Weights of a small image VAE: 101725 training examples.
Rows from block 3 of the encoder of a small image VAE, named by matrix and row number. Rows with one number within an expert belong to one neuron, the router's apart. Each number is 500 + 40 x the weight over its row's rms, rounded and kept within 0 to 999. All counts start at 0. Numbers have three digits each.
Before each expert's rows are labels from the 100 images, of 14848, where the router gives the expert most weight on average: "patch colour" is the nearest of a few named colours to the mean colour under the peak. Only what is clearly more common there than usual is listed. The data: abstract colour fields from 500 small random pattern networks.
# router: slot weights (encoder.blocks.3.mlp.router.weight, 64x64, trained with AdamW), inputs 0-63
# up: expert up (encoder.blocks.3.mlp.up, 32x64x64), inputs 0-63
# down: expert down (encoder.blocks.3.mlp.down, 32x64x64, transposed), outputs 0-63

# expert 15
patch colour: pink
router.30:550525556528459439516472545521515534586469464502427549473540505497546476466516550497515466480492504520499481503626537419516482519533517485509476475459481479550541490512450509592510441445545541
router.31:438439469494454575525459466416457427456523466567503531489546522444446481534487486555489548565522537480530540529431427557475535510539467549543561456505524512522505515513508490516507537502538474
up.1:470523485556515562533445544420530407521510494483426505485510505477439452476500450550530453495563485492496478555439531486514462494495569528505457480535450481470457511556563479441470532463570460
down.1:441506468431541454493526418426578471424546492496534521444448544466475516533520467441439558463464556531542539516509469538486527493491511456484490421484525503580500490508480457513478465469497453
up.2:524487518434492498572476535497532470515528477480523369450552448434509490486518524508516503511462482537446449499491439498553464440532532493488481479498438498538498489509522528463496364457550497
down.2:531466515477493417374481450488510509546502496545476586490474558542466545539403474415493431453529480485493459517495480494432515503461480492474527524485477511474545501481538494531537554517452491
up.3:452521511505495497474511504555493466531527526519579494498553538539476517468508557460518499496563415481535385498523564429474581535505593432468517491453481482506465519479506486529539442470469531
down.3:485436501433489565550455458538474456540549517501499503420469468487476550552418594484549487538557496560527514509493581492515527538476495456493554563481467508543506544439500521537489467537480479
up.4:516527540533545479480512425572562520527468472542529457430505505519514506526516512483532469563518509479446475518506588414436506459479491505539482461455540466463576448492475410523453463534451496
down.4:478458491531514510548472566483477500537574475571549601504487509519473540489440521515460451528450469490570478523546464551506454519511509500572516489507535530567495473516487548543499569518544601
up.5:490539513535481434515548501479515503496467473522507604489497416447526487536515485490482525535582487467511512531511491506478456474532400504529499432469534527472505437422516520521461424478556593
down.5:490525522543511551536557563501381487477543550549527622472500437524499466545449529463515510524480457455493467514509443469545499508528514489537498466495483516510492513424455534415520483511478551
up.6:540503592463529495540421481532471546511471455492451460477504489569549515446557521482429489437491537492532502464543445518541508530500508543440440495498467438506504477426447464438559509496445475
down.6:451439485515497484418521513529447444463480509491474524453563461482510487523414489470573476492459446520427476501446477518456458501509519514584454527443493450423499603475521515522517475465487491
up.7:531462478442485470517467536529469369509517591487489450477534449562509479500515466554506484502453485475437589488512492480434506451530453522526517560492507554521462491493517495478490447462508587
down.7:488508535516439559479547469507517645538544495507529521475510494444487499565492516460524510529578509491557468503494460500555548507494514523409562473484515457453529454523454515573460509527535457
up.8:477483563457481533485415557504512507495484530455469525508488444545482513452538514511444478422530494534491534496541482506502482546523526512536523584529469526518554562604457561500490395510535552
down.8:519476561485480497463503400495458517515505574501533531463524520451539553553434482468531483527519531518487485515430499503601479497522421519461459535473508431412559517460462517487456512465488445
up.9:483485628494474452495548492505498484460510511494526517583481487533489529455550595478443455520482511442529452447478537502493530495479569468507530450489533435486409502556552472525518486506454540
down.9:526550502458445576525538523565425448518467474506482577540494486519509571495521563502467473516526476509460500437526518538525429496559498521474573521542514459471427441498478574505548458549489493
up.10:563471526442508485547504541462521521528502569465495453406514522534562443486576539504471508445444533458539556459484568511478488513495497488467468563478520484487454592475475563445491524528448510
down.10:436460494580544504437590486551413535482462468511504498554524476455481505495488462557526538483553512557411436525474493535527558462444504542523519515538485486504509501469463520560546466461472456
up.11:530489560376466483502447579516478515455492547551459567521512504501513510508548523456468468516456511538507509528549422543532497514523483528535492554487495457429519554581450469506530458442465483
down.11:546438539521522524472446500489429544482525549481518527446511475450496494572444501443533551443464419460539536505530543451520480498501489500561478577492503484456558489393516523467463505562486516

# expert 9
patch colour: green
router.18:569483501486570536502486526507540474502534443481459470443519532486475522507544573480556461462512494557401513547563580502464482520421472464444476532526528480559488535504524433572539472484505482
router.19:493485475484489560462460456550561419461492570495499452528491542506411509480478498476486461390471471483454522480515540491449533490442470516464526478578529498539501459514562504472533542566452554
up.4:493471618505469462457493480552493538489519527464486462506541484498560477446517488491555446442455449522521459597531440465497513518491443486494549551521473410506521464528439485484529439506558475
down.4:508542464466555511462447485464435514515428441516528415481538503520498471484470522625539492550485519427476476541451502468474566513439458499486503515555438480546536494446516497526468474523550525
up.5:500479458472543445481583494558519450530422519542464528513524530477510512446475568437502510490475414561529558517512505492466530534480533526465503497480505525535489486552500520507481438392540594
down.5:495500545466480520469509532465546493464538529486517477507419524431518492503548442496543451404541536474529455460500484500524443492544473484549523484568491547423513442470524481518554554608451515
up.6:494451533533505522489480479497556470526473485539510519466564545564515513514539560451481531562495521541516433533492542451464508506606530425594471484495541511439492534566468457488510538501562554
down.6:529527458536473476479550531472471512491524550476556515566466507467503513487443423535474453438468486476407548440467534497534479459443537538478513496543491526557540444434447484535555483535416488
up.7:475541517518521563474528440510561509511476485486494507554443466551496438417568457527506436536464565496558541522476466531543507495521568497471449498472473413555480551500529568509539450519458525
down.7:489435578450518452496492525472464496558490503515526453474575520481560536481434515445567602514507442515522527495522487456570443500521456508518528507528479531465518476573464503465481525533574557
up.8:467465525553455454454556471593491508522461496481447491455509487532466609494492455495529463488447540592431564509507485498488489540486448482529497496498432509432505520494499563441470477444491539
down.8:459528466476549537454566554417524482511490527511526519502520514473563374467497476484456496503532471418582469449454476461538501474500512482544488440524538495512534465501470464576478522557471468
up.9:490590520581568471487519500469464562496417499506524488532436501478519540473527513435487523546491462477513477496546453432476514596471496420534549520518464440485515561529464502464530488519476559
down.9:532531532450491489500518528486516468498524548525482489550531448520482490585554571477475469513512491464464541404506509524582542470500465446502528471520470492454427433447436592472532459475466453
up.10:473480526474492480516541504558519477535481477459498471496508497569468478485579509498591549489474568523481503481559519462554447559424505487404501528516512501531585496461448609502451499513523486
down.10:505519527460492479463554507505455533490474569474437561530550460461529552505474474496441452569510460484554449470478489518486530536637545537531502480511549491455469460471494429481538535561480523
up.11:448504474517500355430576493435604464489463510443523495507530512545551487498458492546525477514521531554495508480513507512472498547461532528498502472501468469466521489421461459521438473498455459
down.11:456490527507510576539488510474465554484552470518541529436464482404481462491472491533474537537464439464517524490560428499539477404551454487513491515500531538518533517525543577466514565553487568
up.12:405541506500422443470528514521510508554516437516559510511456490517508551466452501498508581558489528521454504564568523426465452447478555509540525471502431470440507536518493451460463515550488489
down.12:568493430479510546506513522445532545486504585494497507483554491475426451534462499517451439514466484446469536425442455548498549478500488507539459507516537525571588505453445519538509511522450558
up.13:495495507463482531520500484436519536434557507470511413495504424453492501454451497531486518544495477497588525439455441508598470507519493482459460474475486463496529567495484466501453376484494524
down.13:444512540489528401449469463502525486537451526494453586451518566567537520524558472440513431439577545534476420528502456503472518500467508524526514480536515508504487475563526561498505486546485482
up.14:518490471507516505483489461481485476421521402540506479559493427541555544497538464511525562529565509502565473444543561496607484509494555518501501464503531485386498529500504533464519462514457490
down.14:471532571515485467500466506491510528501511554452461535446534552550484461535423519508473419570507542542488512526487467492425532423440530469492507554525519473599484446493531513536445461546536527

# expert 17
patch colour: cyan
router.34:555493538464509536532409458515502461432554513532474441485524433467494520463489569498456510491467520525533479561418427519555566503481539498475539510497501478545557504545449526518468411452506512
router.35:558511456478483567540428542514498524428556531483445497496482467449490477540471564505456554536427547515565520520439461571512488533524465531487496537469477509560505529545480466543545443539536564
up.3:522515499490521500480554477465511548471448478478582505466510476557505503519440429538442516481513449509528493453550511428525489625437469440458505579486495561545534515426460516515474485500491508
down.3:437503537472455561545465519456494504438504437474509481552447479466425471504503551473540492453468444451582509480540473541510474442548498484561496431565533538441472494514445518466487547539550486
up.4:499484437499487542561509516499493441445488561439504470515527568435507515490461449464488442440478502472480515418488492547505458500479419531458524543550511518527530482421438601457499533517470485
down.4:469504452533463477497543464505430505452479517537580497605430481490485558472524506606468513484577531473584460552508488523499548500551566500540538462511543494481469491495504547535524499512483461
up.5:410532534502510487518536482501467508528516459437478515528429475467512484444483494519416480524460505444501543570516492578490446437543462564562498576497589463493491536515525564461467513485523527
down.5:509473488491461524493508547515419486552527507537560421512557477471516527467486509509620565612479532513578513482471571473562484577492480483480486457448437505493506485493497475506525480503507491
up.6:499523468552523471481553469515548483553516459461537534464525468534517458520499419488512433507522478507502495447555576469468447539507488473562497560515597498434476422447503492536439563519454478
down.6:529487512528518537459425564540416527422545477559524479511471498475483481444451557556485527504479531426581523560498425567518497485506471505476514489509464524561577526504462543494477497463518545
up.7:538494435470490515507487489483560447423463597504522514484487521531416440510526528523536428484528478479480577538484477482464535495484536535476548453464446593510466519495564542570536522487463507
down.7:431479567530522479479618465494539562578485499464495510419536545511533570530502471479466535438509520539496452487519510483526527477504491536451463539522523442504500445519490427494412548519493493
up.8:544493570537496519466468545457494504499564521477533544548428511501525448483490492491512515572440517481580496571566497572541462551561460535559481564521546459505469507500525526422502524548481533
down.8:466469514506465506555514509505463439551429484505532444526543460460580538469480498483509601537543460528525506393479563496557501517518455479470454467454442522460458489461466509479434493471518541
up.9:540479440548469513534482418557483434440497527525530494477508516502534530560509400502527519478498433489563496460467483536523529575486471495506529530576500593482466453464571526501536533534489459
down.9:453494494554510569436523503463548493424475549556489510561446534585465533532532522514474434448535523497490521479558426527523534438522584477484577494511508511481514496507442548541526551515510488
up.10:558465476408516513482447523487443531463498538541434489496524465467470524467468524509484482480465483501486506529551422400481502448520435420524511456508557470550548497471583444467485475544516465
down.10:504514527529473527575502459458571502524544495440535532422483510469522541589526541431527487426463485482491512509513481592449521509507463523454471458500495603442480458532443544523515473520485476
up.11:503550488489542476553424479487564493457468535557543510540520470467488593470493465420525553586503514557568428512502442490526506414502547538538570518491479538530509484492472464520517499480524500
down.11:482417542487399477482494530522468531514496533434422488540437576533524491522516496478485493416547482448500571469514544492512492576478467460480513482524482529449437492536548506462446555542482503
up.12:533494551522479426491573479512560461508545488476527563431511539480528487531467526567531563470576501491468529413545535462544423512530515538519507518547519530462439538520463495511522564522548547
down.12:455549451518501561538534591470432549468495511521567531558516505560477536464529467488508431545459504502549507584531519548485565454529515455497540558472501452474557477485536485529485456492455547
up.13:483478610476503453452523581542574475509466483559517500510442512468534472527482538491493565536547571534520463528481532517572473551489522529583511530520479470518570488523473483504409503539527491
down.13:501502502490493502617520527519524545501548498447527501583531455488473473450497527513505500529408438546497511469560541477513498505544446425498459474465485549473456550479562517478578542443457538

# expert 8
patch colour: grey
router.16:440465450485491500490435509440532556514468498418494508494570501447517547529512453512488509435501508456530511496534448451619530485477433475481504546513478489407548508468549561496472483535452479
router.17:430466467536561511544469537441511529529450519464476543502488540432497536471521542498551559424508524488435485544496483485540529525496460470451480447567519496497468553486573532552487567520484404
up.25:471449463459530497542505485573551508510465438563503453546477477595480489477456524489468423454520585498508458457517539494481518510518513494497478429423515504548477423437458531521553539518454504
down.25:415485522557456503496488573490465533496494544424566485469517534461560548563559523532471504506463453455532493537461468490483512469479427495499508552554556471456542566489471594504469517516538535
up.26:482638492482483404541492561511460542488427490519509520495488502505480514483451545525615523502529536525492481513460487453585491510474536521474498500440498492467568506530437501444502543483520515
down.26:498419465515471583500546495567533570502541511496474493478466462464580481512495446451453457516436475455534534444531519506495428556573500627542518521485507487502512509492475522535485495531502481
up.27:428531521496515397499493494528515504523430421440520489550563474511491535538484520487412491529506498520495597539504508544530457470475480556507504588563470543462486462478445561466519499494477479
down.27:454489518512539612603559523450546460506496501472545463463526433491534507454541515523532467552550530457523537490505489468458489451480546423495499495470547473471501537501555495512505546573574503
up.28:494520546448498503517477498427499504443478512497542491506463597479577527448541532554537461576511480497447466529469512518558484463432530459473434517474475465504512551484548486402503516523585524
down.28:499425500468435414464488582520533509607562530527468556444573453537426473499466483437462481478493468512507513465494493507464497510518477552493460469455469526509500420485497500539487483470451535
up.29:574547482461474559538477470442467410537530517492458516493523525528483505446524524440451535474465471521578506528473440536524583556513557466455516479480555473564519492523568505490568524511546505
down.29:448469482466564481467478509602479499502501448491493469568464546525431504487525534554560543501512534589457483448521617496538476525500471535544457476545538494459494497522503486533489498448459563
up.30:479489500476557520506525537497505490518420487470535530510418496575500470496547505475536555535502465497522464492517506446483498517468535463550555495505613431483502539443428399536438512511439476
down.30:453552477551401469472543459495491546469492533571588510470526482468536474487450518558528562543528484445506548480491422516563475445516419548457489481519520566467532506498491517470533483494537470
up.31:539525541449498516509504498461505435415492525546459471540499539522506511571474488461497510508454497489489460512493415405494545504532542420485588439491542526482519483379498486493527525548497476
down.31:453517413517531517493436507522449527541458492501575569526490514498514575478472480538435504499526486452504475476486498485459466457462474528461413497608487488510494462562414511477498449463486559
up.32:508495498484492471440437372502497426496505572500478435499563523515541468488521525483443480475530424460504497506515498553524528558476513434492502532517504559530505410568474522491547567498481523
down.32:489490483452501500546489548500555499518501407461483473521514556464432545535540536497505457427497579542433486527484526466429508450515487488485410447453553414499498475484487552444491462509467529
up.33:539545609497444496561509563509503440462491494539459425525460518435523463501522524540448468566485459469502526418480486533469441437533530477488534531522507516458504455445496496447549435478501505
down.33:496579533557518577546457497517434519510438521490488506502456465476481533558485478543477443475492441501470457577421442479447570532574512471468526463536438487477459525520477545453486461490514478
up.34:516539454465467539500555468499438505569498463421505519508574455486420485498555475419523528490510465511499542495537489554480562555465496544428443494553539497480464518501466541488495411450487539
down.34:532521511497495451510482520466539508514447435472426470449463435563460487439482544522485457562521523533499483434464507432475475464521547448543553525524464504458397539501532419509456517478545482
up.35:477427574460461477471492542483434457503462526519447518498576445534588475481489435536475495519483488512556484509540502523565443506505470579531526570445529555473466502525447480513552499550458483
down.35:490529382524473583496606504511616554483489417476481477483486430475518500525562527467486517522535533520527506504528417525473519522530525493488491478459512439461531504526488488504476440504497513

# expert 12
patch colour: brown; green
router.24:571529495447548538435517497455558554503530488483557444476488480534490501509515481492528508524465544496446543443480551465498464504538462525555472504394531547490479493567549419449470439486443459
router.25:501495456457516458515542458513528562489450500565487485475540451473508554495462544511593473498540534502446543561510539557458537521502409430492454545425552494508438513510488429516525509469499553
up.0:543525479432503510511495573465453469527394510460493496532461532482517490488483443453535472480546510549486419480516558466555520535482541483494561513501457569540524434500444452547507563564460475
down.0:514530499514433531534500489547492577489534448457502474446511482530514532497500532552488506530478528504501577558453541508438542485555473532438480504448531390427488545482571514465504411490489455
up.1:533489440470496581537515458530455483502545528499505524528582465442553528454484486440525430464558535471536458472494503535544462547482550494509502462493581549533498450557432492470527581537504523
down.1:547492607514509422505508551447533463491461492464497504461445483552478464496530542518527488517440524566490526508486571472483495502499474539480480591422481487523433526464597515509432464531476500
up.2:529463526484511518427530567454599588485494452568514531510472497510540526494384514505523440548536511520525420464485533503455511501506501486499523473453490472461560527493484483524518569539458559
down.2:438472527522530495585471499482474518525524516488501539474509469488468460524563490432422573471436486499454568513507496482579470470504453513469447543514583516567526513547481498473421541440533473
up.3:567492487481479542477427433570507573431484503552453501529547481501453506420510460545535472495487543463554492502493509521500474449450533476441459577537465575533519512432556514467530522488474510
down.3:509513550510483486496500522457541491541543509462535518478488553545533466583508494496549529504536489608476509536505507478452542563533494526543530436464545449454435476596453556572467498547502451
up.4:431525520594482572493476510479497474418529521539531499476454455497524419450541464448483477570518537488538504470443465490543557498430472510530474523562471421553551520509508456526479499474498458
down.4:596448466463541476495500481503512492531470503571451545536517522534498552550450496547521528464556449459440517535507470509540493477551569511441474442473466575487463530519529587440472548471476522
up.5:526510550494491521533479582471531540464464474536489474546458470465487510467536551542504463564465521523594543512532516527540536464503428519512502488470415431486567564501472450496431450431482474
down.5:488474443507564468484479500521526503514480492530462549462468588529484465501563477510539573488478491442440457545505452472499425484499568555455488500470595534463420517536541510439546505549487469
up.6:502496515458488502565513565593477480489554523535475514550523445550553457515555513474503583507457500546612447486554527482493479517493460487440504482475476506468547464427446452462461502543470476
down.6:468475492443554460515525499571471434518536561516460492563491460509479495521551457493528501534583463442479458504446587474473487501398525517537545520526472462481475482457425478473502456426506491
up.7:524468529439506515467563590447516607520525465539534513555492452480545552560484529489478506572469501582517491549510515442496506502512472481473474543464502585569502506448486504436515535490472529
down.7:478484559570508528525483533552550501494491556473570433451453518532447456460573517427499510463435511484481539473531556516503500438499539542490502488495570453503535445550472451552465537577497483
up.8:475520556493511411452566489489478462550409432471482530522505489509580497458483474488514487519525546527528549454495521472545499497503468524458508446489473450502457573474525523520451600551421529
down.8:440455551493518537586517504438512545519527556492476454484527463486436521518534554512496544550470438426485499587486532519514466462530542465571476528529523490490514451520502463434494424529574524
up.9:509514576502503473543472493476422548540490492566541440522475485416525476448532570527521498568560515514485474440462516524462564495478539539518488565544553540490580413515521487465531515484504509
down.9:540514415530509543462560451546514488454547528504472547467503496506508519501386490452531452479429551465520486540470542517484470511550499497565553554455484496487433521464463419519474494510570465
up.10:555541466568502517463474424427453519527500558535548502553468542529533533446511508456536480489490540508516561545481507500489539508446608518487515506493491439512572481572516542430535483544502550
down.10:476431580490546479504536574538592503515536502500454520440560531505512468586556537536491535525485487517520493465499498492488485543512433537565487533492574571501422506485501453552446525516525491

# expert 7
patch colour: yellow
router.14:549521550482526545500579568478522519541450487457430506465581457519437490533475592426485509522509475536477442511519526469542464489420503502490458489565535458501539489458450472511505499519545565
router.15:511516449441584511418454507452505486558474494508449468464537466557527471569496523465459544545508511523582500546431512532560489505435517492502556494513546503539552541541488458442546563511520512
up.1:432478554419433453443553525507517523461504545475546470617474471490561516498511476528434480487536496524519524506481523535560527479540582461539530467478499471475481480488430479482471567443515514
down.1:569486501524549568498400488446511525436537428503502476456464515473485449431453542471570527465458502508495520475519475526462433497515448506520509454518529576524530564508574496475563478512507458
up.2:582507492454528532559482453511474484449498599504488514523465422546512460420524508479469445487459447499493456541485546464512448509508485508497541491490491534531516472487366503431517444461517510
down.2:486465503513471417453505547536504460523511445470560527450540594471444509503471508450584486503541470614495511516457515533496480431472495520528475529499527496513484477489611485514473489523471568
up.3:512468537496497486477528542529560430511512528512481466399535501480476545486486511510425507458492490469489584495458495585419584473543515534490500489494539454517438464451556536577532531522456525
down.3:472511474530502479477489465523415526587440514515450499549495480499538504492484513473520544534528555453453416486493531450511491594511487552568536520468519441473532589496458468468501421510535448
up.4:533559529481529509486553487548502520494445480459528534558491493565501565444519540485535504434496508506416456536531583597468540521498608513501500509529491514490498538434499486549537470555545507
down.4:547459480509534444515487529467449471556450458516451492441515543442440478515435558475469475532436433493492442455466485454442507501457472532507497450439513500585464442500519509471503518472589473
up.5:464607490533426464559454541513507509469534529521470473476549457547499519450502482480531501531506504552558456439512482505477511484550569495465551542458536539565497504516436467518505554581451562
down.5:558393567521567569555546505514477499486523526505528515442463510453447524514448531518531480495474508515478565489509528498541476508502471521533433504547518531462449510543516575432463473395493505
up.6:574507501475561490561576569479600495522443561495549481476508514497449574485462522492502496441462508458483500484580502489505567502516474477445536528461509506515536515555544426476482501531574518
down.6:478509518504554511541527465511486543550526488542463511565570583515546509544541534478513476617557480558614471562485541519506523536518502518533458527544544494508522475499462506581518480502478470
up.7:485454501475539512513520568478505452540475496487485522537557484444464485529489488491442501549490418481490588463567475526493501419471423537512460552505482505467514528415459550506577527428556512
down.7:536508479501515412484502476523493503518487485514507541435537510465442492433474446440492445525572476526597477467464498525527488516538532521545583503490430483600458541478522425532495464518537535
up.8:478515508509549446504513481487427541425465414527533476521505481550527527456539497460491466510507452513503483516476468539505464436481537536483485569429453368521511483502560509448453569521467519
down.8:478481488496497517503561562492545472500516535463468563465473479483477465575465535482460525498491498443550540405529506494522517532480492441517486393545580585477470493537449505494483504501499394
up.9:478527409568569466446506426435596504567504514485536482495510483503506541492486465448490478489443461411484506492505537416483504421499468455493460474487490538482512546444480518502525445477510528
down.9:441473493448500485483438482587421463503475523512447489452472477497515493544597487598521516508529486542525477502547450584518443523477587495510518488493511519508501489546480474461502592550523501
up.10:499484633500524522505529463441574548538459550536493502523452497484491499493489487501510485479534429510578487455495498457553557538501515506511523605475575521537475499552546512431548519515501462
down.10:496460457529473537482499562577497494484565459447579445511529521502467480500529554508498596513441499514413544452554488483532462505463459490472435458492463501521488476479508466595477453437493488
up.11:517428518502537502498468612480506510466511536530519460497492463451506530462506521506492467478503485554551536541476392553461462560488519490440502561490462546463444568456512523488510437447520578
down.11:500518468472481509453511376494458476461553557483479466514504515514525531591531485397528546504592528472466460482547502490503551487452489513493511439505491485524537421502553435493521520509504440

# expert 23
patch colour: purple
router.46:518457453478506517503440469490458444542546489554541527505460507489522493535547485515581513407461458504415472520546462549431495453510519473451537571509521519550555460504529502476450570567523482
router.47:486435471505512502464480479535566470477553500494466516428562501451476571438495562492569475426472494583451527487467515481452474499511461482439485543462503519503553430477503496555509566460501427
up.1:462513430460531495546499498527526567494459504500472450459557564521531464469485529458503551537501463501494496588459430483524489474418448475507521567426547529508544540547504439489474451470577514
down.1:496474586478474515517507534475527453484492531506502554517482481513454490516580420528442449461479508532510536415567527568500494499564488535482504447500554465523483513511494512531557579598474435
up.2:460536530503493491471457527535448520503532411462467463498506446544467498477476449571493463488396574527503532515523465457462542456553469558470453423553541452515505518537465500432528484452479518
down.2:468502537459528469468575544509506506506476556512538540426539537453515511521511492525545513524470412450537517527447522548479421547431518455511502591434472548449476502482454517510410523487515504
up.3:511517523492528401554559514471404462510491501454502587526479534562497466532474433495568516486511569552463507485504474518548460504456490546516489533468462479537476551557441534451459485488464557
down.3:530481455441447589503471488571547546492508536549554509484538503460469498528517598460510497491524466460538528505534439466490480480513525512496517446552593536489453451468506499569419507477488440
up.4:483517514501406475568479472432555491505548536458463445468540496512511537482437459486489544506487417544488511566457493504533517469520501516525478552556469520471572464443461474513556548586546543
down.4:465522541576541488472451447505414483511508487505450565499513491522503439455547476457462515521549520464464470414518521501487496519484513533487526458413504434546376535526499539511492433480492509
up.5:542470509436486544549524522560454416518524503511452547436480600457512550480497493516465525435497468484481517526517402514500454457515467509516434477539513569525513501577467506516505449487543559
down.5:538475490576497515462510500487552530528507511469568489586461451448515433527548497481518561481549423514518461427499568502561485534440519484475548430494509490464464533533464501517504571473516425
up.6:514472606524446526512478442454468574429543492501516521538493546434436525535493480502431494516550457467506496465480489542504538482473407464524514455529479512544507430567481520523584498524486490
down.6:499488471522489468480476559537487415553432544505470546541532461510520410513515528488542539499518447528466494563522555493487476452421520528486455476527519501511600472515536441457458465576556513
up.7:529474475521537577522514548468456490502503597505517478492491471466555517462527503517444572507514444378544569535491544566469439457474540513465525550508485518534511505534502440532428498487472484
down.7:448473441482469416482456472524548486533523446478476486535453552482475482518522505565444461493525474540497426540570520508582506569540439461527476470507446502482518532524508459427569488524556539
up.8:527508508514530410521489584511485570531448503563497511492524447582504502464507496539557503535483514531440571440474512514512547508503479480478525462515556539476487599563521465431442531466509548
down.8:498488547501476556545572517521552504523598503533547443463521493445569476509504503491494443496444495475594461505553505508503466501553500565556481498547450490535533426464488537569436533521484475
up.9:473506567420498528470520492519531530520511433564549525458419432481505565489522538513524512553535432540497547445536516506518558487503418510463558399534475512448504466503531525540519473495527504
down.9:539522518599578456490527533451494453534480571435491530516574507519526450471468497513489430504490443438521458523521528506512473561510518500565498565477461525508562523514486513531469612488519505
up.10:439545416552526501505505478547476494474465521576542555488563529400521447508521517509483451511571461475535542448467516476482506557478493490506515456522443485505480572496569582502538433497511504
down.10:456516522413530464496428507478487412514473514491494501612434505603507451529489446466456551495468485492467461503578497484537500475507488508500492459575530507545481473517486459444489524505524430
up.11:503501405503535470458539495500473533445561497562530610497508488498494441568538515461534462548481492488496519454523559482515467454473489467462505493445511559531525560588514502506552414474470516
down.11:560474590529476581549516504530550524466581493541566447565515484471500516499470513549526495511528536483546593501530493544544516490534534512460524512589514535506547438520465515532463546558510483

# expert 2
patch colour: green
router.4:599536467500551477492504498491471607474467443463427506431524483458541500496467494469570511448528483484467456518531541510563412520477531470410479514501557488506482563532474512512522502452490475
router.5:461471449504533543517513452517521386434516471437501485531538554532457533489535474510450540515474534512594574421470514496493488517515510512547547556499478535486514455493549498501499573585466485
up.1:510522547543489515501418522522531498487524489526496517510451491509439471501492518494496493488525490522499551557454490419434512500496488502462499482454524580436542391504488461479568585471488377
down.1:520451441484555535467563544518509503460465527483482506486506542502521559508447453505452507536486562432559473441443554490524502461555505495474440571485467449531449533526504450513420443530501576
up.2:441539552525542521463464524523563467460455509488412549511494474519488537523592428473481486449535538553520424462509527473445547495484461434505504483513467528533495530447556459535518441470535551
down.2:507495441538468493533505512479457534525564498489441450422519503537514547531430488569481488526510505539429465547386437477467474520481432478491516537473526489495519489523512577518489458403476474
up.3:499544525562410501561503538497443426443490469473461506484466519502481478474518473502440537574548507463567428434501478482570472564537493525420531504493536515448434463501520539516531476496531500
down.3:487449506468491569531483503537477419478533472500506454540508432534442435533501530508434481503515491454493503515544542497517561508506516504478498484496443510592542523424391502510593526559499461
up.4:620463567495526521473508479525457498410515533526401503463520438540493491523505434470520506504471483505502541515518525475484513471505435523560445460483433519545499462416466522494439464531463510
down.4:405441483451503545450491521483541491581458446495525451558441512486561476516523517528491545519527480480536427461468494479490495559491585526477533473517588477455454506497458494565492532533551461
up.5:495498591457502511470482419437441513490515526548535519471515527521497523488501513524479584445463446510550546562451510502451519462481461452395502582487488482550532531493490531553532507522569529
down.5:491538488537383567508452521532506505511506449482481535581540473546522518466485526496488432573459549480467419546526540448506461562529459518550531427503524521485519501535479555528487441495486462
up.6:466441523480487472458521528428516427580490442524578461448515508496508511527496491491534487467514474492469454481545527434462541514586522496589521441515496448472461467509533470513494501601441469
down.6:537521461529539555509489498495492576473515494460554512563513461507432471483452508509491436536401481502454531479488537519560498514471465507474473567475459541579592532488436482494538571468527553
up.7:465476500504542519517520461528471551487466479553478505512539538523504472477541515500535498494450472519419470557510595417456500426416549552547515431485495478481514432443418462470479499545500530
down.7:507454388439505529470478481489446466496522541529520509557481433483483502497433505551518483476486503450565512500457448558545485547510517463501501515495443499516526506426511532526598582584521509
up.8:498467534496540508463524446477521489492480519527491471440541546475520562566496561526504507421436359539395450532546487503475490471500557477524493458475453518521513486509521493507565454516496467
down.8:469558483506445513512520492488465488453492473532509551576577487544524467435443479509498512456498522549471535510512486465458471583474351516495508483503493465555537482535437530542511509465546442
up.9:523465534547446544517487541461486443389479503555486481546501513526533484467538532474523469453490559514506500540459441553542520472499482495535580464492546467543462468542444495489488405448533573
down.9:476505548449535453522545484496467535573529556430488516541501492516517490488553484460518542540473518479481509510554638471503458536492489562496439554449495560575530507490548485475546545549488460
up.10:516491531515493436495488489504458521517474433573504525492495525555576457433506546466411531561520464464551514578529455506472511536501518488552518493462461504398539506543439511543556535525442500
down.10:553523500458496593518522483535463433432440496504477409475467524501464455537528520541499474542528488430460500407478515536559485511572483527507514520566440499475497531442462532504532526548517553
up.11:477467453509540504512457502487466524577496395535494533510478436490486572587441475513494540516474440491486485445546521492528543433485566497439522501501515536458493456491530456598539523541456509
down.11:497502527494501401534448492496501488442456603475475484460549535505435475508499487476474473526469524563417492519468508473463526584481391471524482539461491474506541477570518496503456496442456474